Rows from block 2 of the image encoder of a small contrastive image-text model, named by matrix and row number. Rows with one number belong to one channel. Each number is 128 + 32 x the weight over its row's rms, rounded and kept within 0 to 255. All counts start at 0. Numbers have three digits each. After the name is the row's rms in percent of the matrix's.
After each channel's rows are labels from the 100 images, of 14848, where the channel reaches its highest value: "responds to" is what is common among them. Only what is clearly more common there than usual is listed. The data: drawn human figures in many poses.
# convs0: expand 5x5 conv (encoder.blocks.2.convs.0.weight, 48x16x5x5, each kernel summed), inputs 0-15
# convs1: project pointwise conv (encoder.blocks.2.convs.1.weight, 16x48x1x1, transposed), outputs 0-15

convs0.32 037:046151086133117115145119105121139119091065122103
convs1.32 093:100098080144158177157129111185120152174089142132
responds to: yellow trousers; yellow top

convs0.36 060:123139057114110064146085124088109151103105153143
convs1.36 079:132145061111156172096083129154133128191157134132
responds to: orange trousers; yellow trousers

convs0.12 088:130114148180141137118123115156120159106134028114
convs1.12 094:116054187151164137136100105151091143128098156113
responds to: black trousers; green trousers

convs0.35 103:094120136097098095125099124034108154110096125128
convs1.35 095:103137177135117150042114146154125168125080133140
responds to: red top; teal trousers; green trousers

convs0.41 116:136190153136131155155087131129203141148164102150
convs1.41 118:109105131122118111147038113151183117096090142135
responds to: red trousers; red top

convs0.3 122:086132117147106128182101133129141159108114037132
convs1.3 105:134100134145118077076155153178092167117121179144
responds to: red top

convs0.37 102:080132114132131133127056084118136073135138177161
convs1.37 111:147086156147159106177133081139088168069137126135
responds to: black trousers; black top

convs0.33 097:117139090152117109080154107162134204142141135076
convs1.33 114:101125098158105164165194145088093142091112144095
responds to: teal top

convs0.31 106:060106079165053127133115114160142128119137134133
convs1.31 102:138134139108093092136079136150189109111099174181
responds to: red top

convs0.18 059:086129102108146189139123104095108114095063168113
convs1.18 081:080125090124220136118111141174129124164127128119
responds to: orange trousers; yellow trousers

convs0.22 095:082076117135092179098120163129113087108087151101
convs1.22 076:104118108125121082123137144160039103084143124095
responds to: blue top

convs0.10 087:127199113156131152136079073125140165163146157147
convs1.10 114:169135122138103108183072081168126148103151084127
responds to: blue trousers; black trousers

convs0.8 121:167071137127140112108160200083122127168126158126
convs1.8 087:166134146085192106144151200122122125111106139092
responds to: red trousers; orange trousers; blue top

convs0.4 089:123178138095127172096102180179140161135154096154
convs1.4 074:074091122103135098080084174085125149156136147154
responds to: teal trousers; red top

convs0.44 116:115125133222116141181115140134155136163090116143
convs1.44 105:131081136159111122183130085135123168134084165074
responds to: red top

convs0.5 163:094159115116144148118107113116146111121139113021
convs1.5 137:118135135153157110163129148128188199111086165101
responds to: stocky; blue top

convs0.6 078:051140093093086102145093107118087108106111108137
convs1.6 100:081094094122138151093106091123059108162110124168
responds to: yellow trousers; blue top

convs0.20 106:098169100159076118161081100158111147181124101137
convs1.20 143:139095156125138107140094120092139118083162211155
responds to: blue trousers

convs0.39 076:132175135169126081142124133197129070093123112149
convs1.39 074:175096113107139133095081104120170157144134156059
responds to: orange trousers

convs0.25 115:167055175129099124140172136085089148148121132130
convs1.25 071:148150158125114116138203146147130149057168125154
responds to: red trousers; blue trousers

convs0.42 040:076162091135086149125076139172150138097081128147
convs1.42 089:085099089146118186136106141112134121144176182170
responds to: blue trousers; yellow top

convs0.13 062:108216094125136112117076089156109108118153124125
convs1.13 098:091092109134121168172102098146134170173074158140
responds to: green trousers; green top

convs0.30 041:085069129085070182122098126130139113154098134123
convs1.30 078:072127107113067092164133101150111098082102123158
responds to: red trousers; red top; star jump

convs0.26 121:153170150067154184135168109086153148147144145146
convs1.26 114:080118104091123094099154113172183094112130126181
responds to: blue trousers; squatting

convs0.24 105:171103144094123148095127142100189146202134127105
convs1.24 067:159118133171094102096120110140189071107079115122
responds to: red trousers; blue trousers

convs0.15 093:110154074137121129099099137077076126111113170074
convs1.15 093:121151109151135121165140144184140085105058165093
responds to: red top; red trousers

convs0.23 041:085164141128073150139138162140208148140098128118
convs1.23 120:085156121166052097096157118163112144125165116111
responds to: orange trousers; handstand

convs0.27 111:082141118180105101144073150086089147153155093124
convs1.27 102:142099140101121117188105174107106103075068134120
responds to: red top; arms out; red trousers

convs0.28 079:111109109162076123129092058102141068121151127113
convs1.28 122:141072110133147160145118068170146110067118145100
responds to: red trousers; red top

convs0.1 061:089125094102103097140049123116158081163134148126
convs1.1 092:089136116139076136102108153120112101094055122077
responds to: orange top; orange trousers

convs0.46 124:124147123057119109088115148142116138136148213142
convs1.46 096:144079175151127123155137143053123110137152073143
responds to: yellow top

convs0.14 075:113135100119113105074060130129162142178113085094
convs1.14 102:097181148088125121157080091101126175096160121160
responds to: handstand

convs0.19 062:055103068142080114141116137130146105177147125130
convs1.19 106:091144090107146092128167126177153069117104111176
responds to: red trousers; lunging; top: red

convs0.0 158:109063142156118126127126136132146090112098041128
convs1.0 079:103083183150128152167121141120126110093097057148
responds to: red trousers; red top

convs0.17 138:164141176105123162137168172130173150148136169180
convs1.17 075:104146145129101124073153138100176071076099115156
responds to: red trousers; red top